Rows from block 5, named by matrix and row number. Rows with one number belong to one attention dimension. Each number is 128 + 24 x the weight over its row's rms, rounded and kept within 0 to 255. All counts start at 0. Numbers have three digits each.
# q: attention query, key and value (stacked) (model.blocks.5.attn.qkv.weight, 960x320, the q third), inputs 160-319
# k: attention query, key and value (stacked) (model.blocks.5.attn.qkv.weight, 960x320, the k third), inputs 160-319
q.146:142121113135152120138129132106114168179151138160167142138105145150083138103145131095141136099163119140125111098077151147134170092130122147118125116093073099111138131134108123126097190125095159133088127120114116130115126145168133090148092156114118127164116136126156130136130188115105115104097125096079117066130097096114131127127124144149139136144128105112144131154129099176127134115146090152129121150141151181165119153139116109181161126103131153110128179121141129134113122125081084
k.146:135150092154151137179129144137091111099125161132138119114131109091147138088123168093110112154116127162093117128144131114155099117161134145114138148091109124107145074107114119165115146093149163140111074109109107151129140119160145142150122096143152154150148133129098161117118115144145146176086119074128119145144164096132117124112130120096139123131139146117168135174096121118158136144116150124113167129111144121122123159124155103140129112172086155120097102097153130149135113123143110
q.147:124073104107079180152127119117132116092141113113140145143136108124136141122090136151169107167115101086151111156141113130071142117130176146143144115139133129133131145130172123181130123147095101143139109143121120112123135150110165123165168145119107130080109142124157144123142139107143173099180109142088114137117136083134101144109172131121101148133164144105129117092116166113107099132119192100107124137124144138136105133160140110152112138123117088133128134151145105108133081125123129
k.147:167121115137155115150117113131111133116130123171124147099086146142133151114171161104134180109131142135137102102137142150119147128136089135142130131132142061104150124086107087133141181161086133152146088175137087166126114155184112149116089120086099120124135110099144101186166141131179132131120130110106136108162149139152144137118116129116122144153114116134124102128132150112151110162075164159168168095137118120184124149126158166092146161133097109118130123187140131140163128139120145
q.148:092103101131123104084122060124132124119114075109105097127103096173064111171133129163144145141122184147145137176127131100105160091101157099093107158117149137140110151147149136137173088092104149155184124114113146126159152091111125136134169135082142128099136140139114143122152075114135093127135123136141127108134142105138119137142156128146124094158157151120110141113142127142159128108128155093141087114126129131146123148117179147141132109137121085125131133145139129146141107145155132
k.148:145117089108124134116139138089109143119144105123134136124139141162086112159152112121174148121165168124151178092142162110128142153126121133095096112134144144130167167124114160113138123111176118146155117129138143047150123120169133119144116132126122135106119169144106146162135100099103112123110106192132118146146124132122115128117118155130130114193137144139081128109132078183098153095097141103115091168134127144140129128143102161136110114124138154119146105106109151137175117116165159
q.149:118150179134159181127110106095137168136073111134185093134172111112128118105157130139115109146135154121124131113165132106114107090116123122158153163134127132088129115127095148138121125113132161133136082121125123123082131151149111091123143155154157098095116148143136109112100129115149136127141125151164091160111124152148105167193154114139118121086155126101102073130096098096164152188145113110094114154108138099153148144104118094120115107147137170159141143133121100100118144147132129
k.149:135120129060133154117124121143104104109095146130112120120137112123144134138122099168124142083129115140122123178124101121136137186113126088146082138162133114160075116123171133144137136139088098133123143131133126141142105114111115107104117121115124142117113121132129100117142144145144160133151157120136082121154135160077130064174112124150110129102126133111129126129159167142110122130159094133121139132145155073159110157077134138117164120096120121147102163152129124124093089160149144
q.150:068159089136187153115100145082134115154130111133131138172155153174105112128085155118088113153136135130159142096099110086145137155111178127146076135135093178179130124141114116128138100147163133127121151147127122123120169101106113140148144157159133165162152110140129119131134128131132093141152116174151150103096137143132126119163099141091117125106099109143117113154107143097152136155154125143110083147101124090140141158100093112118137134150117146108156122087122154161109133150150098
k.150:123091102109120143115104125127119105138108076115163135167122146133091162148106097109104117081124086146124135166144117129137138177135113124154097140122159157152089127163138132133134144138112096071151158124138136105153134142131116155107129099139109128179138102134121109135143161140143104118153122151116122105107172114130132151150121115108097177078146146089167118124155107131142106120126111128137140109129081138152143126110116093124148126104087134148091155128115120150134124132139146
q.151:150161117095132162112132150150116157104105187130154226116108180094122120095110115164160117086143104136132124107146109115128120137136152161169110110106131078124106149098120097110102152132115141093137136172093135095128121146110114137117141153132094091106130123139145123176094169119144081132103110195143119134123116157154122145097170103092167080113165156129102146132127141132170097116113120100115154134122143099105089138158102165092109128107132141143192128108084154083153093130119104
k.151:104110092097101145122118122158152129109118116156115134157116097125178142143103155166113130092117140164115113161087134104094157148098129110183096169140153145136134105142129169147121099133114101118100110157115114184129141145116152119180119151097111118142143137114143125113132089161142099161173115155095156110147111129113115137120132106122117118141127073115137168132104163111123121131118106093106127144107118089110087187125154150143165117127103083127134171103151127137139157160140170
q.152:151102121147107119109131112140137156142150149099109138103130138114091141151163102124162141141087062149151119138143140168071149111104086144078136115125140073113119114115152149088141117130154098124123119133156133139147100120118119119133149138171138096095098133105152173122163136096140144149112137101148139098128137118090146111108137067162123167134117105152107143123092125158099115129108119178094110137111114132128127107113147130117149130113135105096083100146116132102168102122049157
k.152:115146161131121080132094086098130124122127126123127142118140141121096095078181137154122123130108136144139137079117114126133110115117121137117145121134115134111126126139115130164115079094130136123074148122141111133089136111138144111126127165120103134104117154107128112162125125156125118151123103112087142135140086134123143146137120129148137109139154140166111188095100111136107105119118160095163128114150085132118144070127097175137110130183169147088072133145129124106128160124164089
q.153:131134120111140111110088143096105150126112110176125162136171165123118137153140147106114098090150105145167129139136165149108184121123130091113114131123125143098138152110104107171120071123081101113178120130106150096154121173087135130099125103116106147102130132083176131108119130102158123135134118137129091098117119071138071148130144177145151146132201107089183143105153131118129126124139127134075148128161133109125096126134157132135124132128134168165111123113164137123129118137185107
k.153:165158140091162134100151158158112090122149149162118180146105150112118138119101122129110121150159134135134133114121155140114167151115132102094102170101146090142172143084082163127106103158164161133114122115106109064114118108090128162146157113088151137169116127132156117121163131118096105141134140171083155175139116106139128139118129144134118106185156098173077111134095131117148146097140121142089114109149093129146158151132119151109129120161128112139143162095112188123133120117133153
q.154:111147167160119140155140136090132057152118137141111129138159134139119130113079130093144081134100113108122160121120079101123124143157159114132107117124158134114132166157108145121088148115151087111106101139110114153112138174133174097143147136141160132149120142109153136093148126146169133135132109105119117189100152103093147140121107131109125151128112092169120123114098130136127108164120098156172119139127166116130147124117143141157157178128165090115133144109146133160117127125161137
k.154:144159117120123098145093162114107107127129154126096105140092096144140122131114134124123113116106104116130108157176106149154137178145117125116109147113092152153123112142144112144115132150163128134152111134123134131125117090120126143137151102126128120132117122114124157108129146179127179156159140146115109078110125101132120162084147088090128176102086148125120100133124138073115117129152137166130114097116172067159094155144128155081144143104126096126157148167100148131075130140193126
q.155:141181148131163104090108127143146153116106140121106077101142132144129112094182147136101128089094109145107119093142123122212136182075109111133100149107084105139110120179105145135139097121091139087138151150119120135097114081160096127145155177112122119128140138116116097146077125115115133140162106129115110143161139147168132137153117102192121115139093122143120151099113117123119168122134174136129163157133114102153106157104184140145074144143123108137136130153149162112160106119143123
k.155:166101122146139154124082135153107123178188108099126122135101145124098136163120130100147124110113130132101092125132127129116138120107139149117110119149125151155144170121118127084151127146141137113113127144153133108125123122149089082155073166170136139156134136146105153121133079133139106066109120097090098148146129150130117138140050145122111114140116142131126184136103128129134163113124102137122111132102178140152139098145130094112151128129159140106103128117150158156137094117133177
q.156:160088151144123137118118105080129165079126173154086098083163139129125104161137148147146144116160140141089123099137150140101147111133121100132123113106097112090110102168100151132123104166123141090145115143183136125095116133126117149107158142183098159095157128145136104109091131144145167127157149112166132128148126126102134099099098085145111120105150095115140144151146134111129121158124112111077112124142126142085092131126138097145111154110117163140170132119145106141114139139137152
k.156:154109136143112154147157095162136071142127131178175124116150136113127192141109126126091094164108160184112123119114152111119118086137085142119144113127137096155148127118155148127074134151128082155091110170103155128098171118131174119096113170157140121133124119128117108115131169118139125123120107091090149173167106096139127149113105152139115107118110164126123144094126155151143135146145146085144115171138120127132067134127162119106094130126167114152063090116136144127114138131101133
q.157:095114074115091123111143160170144097102125179085108172116121140144192159120131140152142133145133093117128122151126102139116118137143135140148129121080160141126110136145125102115138134175148113113108129141120148109146152153131143134152136133103133093145122123132106123118117143109150161118128124170100175138159150134152132105095101106114068132142075115095099155112111115088139135098141163141104106110118085149131129129113099138101150161129149073137144102143122123125139140105093141
k.157:103106101171077131119104095154116108162156128161119120109112152164137107125126129075151134130119162127161128137112103138091112102112146142170094109134177143114126094160110091157146162144144098157094126167125127149152140104125117147133122185190094135102104151115129103110142137143108100135151099141119155096125121139116136143144122139137127173158111101109142159110121097113151118130120106132187131123125154081110101130140140098112112151144170120143128076138158079075149163127084119
q.158:151168126089163177099139127154105112166118131129116156103122121123139124104153093152128135136095122093087113132143123088132158081128112116171109122118164135140101129131117115072106149125097169102112123135095116187126165131131157130103159113148124108109134141110131110129125121133182143136089094109098176118177123134154162105150123101062102160173135123111102121103138095130132111109088148144151118139133109111150130155131133115137114082165135134158136119112109099091140103125094167
k.158:123170136122138129128138167173084129099104145136155111100087122143125157105108143149133178142122119174155144133125088081140127158078131108127117132142141129111097130119130129123118111167126107123073141134107115196109100133133128161115134146116132093114143103152103132095103079178112142122123154115096106090154152119115165151059138141129125147157144122091162124152165105126131144119154183089127125132147116152112122124140121146171153107137165164168181107155107156121131132151144136
q.159:090108130131120120130142127141120099139110157114143090124128135169155127155125116130124129145121132142138169149076112109147143100172115115074137121135154114141115169120154090144150143176097103139118054123124130105182129176129115093140136176110147147148105144156076082143131131125114132083147110095141122142108166103122146109145135134149151131144157175134127130139119105099117139153147138115151082119160115137089147156165133120160153166142127092136127108151104116115124119125179130
k.159:151135149161160154147162117101109121130124114117114142122127147128142107097098085168127169159153093102148120114182135128153137141151109109130127128149152162116134108121110162119149133124125157157136098103073122136134111112184100118143110106149098185080103135113139137109125092143094143171112128125155132104106126119097129118114138107113161117115106099145124153114135113148137149136103157136135100170198168126122074130111121167096153124148080100130126078139151142122148129161090118
q.160:138090162123174107154098129141116122126191137149102148154099143126156078149138130100079088143117099191111067162138120168167130103087131157165121153140120144103106136129087109082139152143186118150101122140133163117111147084123139108122114131102112078151089112149133113132105103145132154155155113115151131166118105112136135128147126120126077141139100112143132132103140173143145138126122111129109140144102117121126123112128113140124175107182182125119124133080158151121099084123171136
k.160:138107163142131175115147123135111161165091104147120174110136098110151100107160076166080199142122147132136104125113174100143093092137161136099123137130103131101163139132123133153102138134106124097173151140126122114137119131121123121117149157178146098195147114128112155166124155115120113114154132124172119094138135063135096091187124158167118103101133111116133139123126137105086141085126140156124108123127152090118107094103123159140123160130107116088088163080123127146092126117138123
q.161:115132171118147127123142132153102161141152107130138118135158158135147112083115099106148159134152085161166118152170163115099119133139129140121100119109110145118146165089128147178140137122118120148114165072127131130123094172087132124149119182133123087156101145152129101141114068090113164104134132122125137114138157106143179146135134118156117113129103127133151131138142122146132155144136086091159101110135156160098117150123173129121124111088097135116118123111135141151097147152095100
k.161:134129127126113124108088119091143161145180127118094115117133132153175071121136167172132143148114121125143115081127065097146156129086099160130131124128126141139136149147139164109132172115092142165092134170148123139153082109112141128152143087186150055128123091127130159146158111097099100167130150130106104162110121157155169130132180107103130114150112143096158128126103119135141151143151171141154085147169145107126149176127119134110106118145124089120134121100124134110147150107126155
q.162:145090108098118114121119118080171128124101132111090120121109125140092130132145108145129111151151128119171129173153129135178187130141154138203155068107109078134107183129135164153158122145108118148122108124099114135113143101158128117111173146145157124156133160129140127142156144092131159120110148145164134104129143114085151113122157148098130125147162138066114141098132124136132168142191148138142116164127105112155142136142116075101163149127170134107131136067154116115141141145144107
k.162:163145196113151162106155159122122126065158113142164153108112138101125140127086131117136083138143071084097100133116117074126134190140133119163099119134118083128100134162162158120135124092161147178127118101098102118128121119115132105105137175092081128123131105097152119118123126100101135127154099139128132096104118117134134169140115167098161140138130107138117143118130145104126148127099114145107131111120093143111148130165141115129095123073131126177124148159109119108132106134132149
q.163:104083131161158136068121097110115114130138114126134166110140182123101118132073153118149125121142112121127113131099110154130162080099124115117133133134135130132191134130129144108124128116126120144130135075112133130102112102136167114088112125158095095180122112169125123107147173137128126146129208135144095095089119148148168166114123148124152111161121136145182116098108140161104115097118109115110083096106149111111175106139139152136147160138151142135107128078133148148165166099135137
k.163:094134142108124123082138112132120163072142098160133144113137127102144106137155147108123099085142102139090127155160163164134108166149154136136119152138135125079128128134159130099080145115105129099155141137169145123124127123132122161150131184126120073132131090130149142107119114095137131148144149138146179177087086119120146116123130148161130067141146136124109148124116169104134134090139110150163144129095140153112158118138140129125137132081125149194109137100147138121107124128130116
q.164:136119139122134128141124080132113147105132156111124123177122163110158135140136129128099104134115143135128126118140141131109143115110185100145156139106130076140157129119082115104165142123147126054169129120159153137086156126122151090093134149169133076104130126177124110125137133132097170147094111124145141149148117124161152030103194129155142143108153139128167161122143147113127153128153117119110106151078175106133135148123100145131153141156118146130071111100132131117123112126135172
k.164:157118103116147148102159112156122150121142114124114110137124159149102089141115139147102126099111103177157115141160130108122124164099146142168121107131176144101079126132169142140145132172157110175122124102119138136128144112113141147113109107102108080092129127154122149110140098160110136117157118148112138087091135116104109130117128181176147148132144115131122135101153181098155123145129098130093149104120115158143119133142130148130092100118067131106163134126127151152123155109157124
q.165:153139117174121146119152083151152094126161151120114077103111167126084081127136089130115159133107079146110159144114119084099158145127130119088137133148130173138118100129144148165150120087130084103135120069142152123117155123139127146108098122127148150104094130148131112120108090144145131163167134093110111119114135176140124130131108094122142154149140114124108155112133140151130097129062100089136151097121126153139085090111142139125209148113107120094133121127153160149134156122098148
k.165:138093106164143069149130143128160124149145075143114096127111179159096135125156125085188123138120110115126155127117136136145103124115134166113150136087121116143118182151136128124150158107128142131126122154124134092139118124133141140107139114117097127114124148114121182164120140132146086123065125105136124120095119157145113062128154119108123128153118159115176164123178132158143096097187159100142131123112138127105147118138111144111127169150154131163133133159149170102119120153122093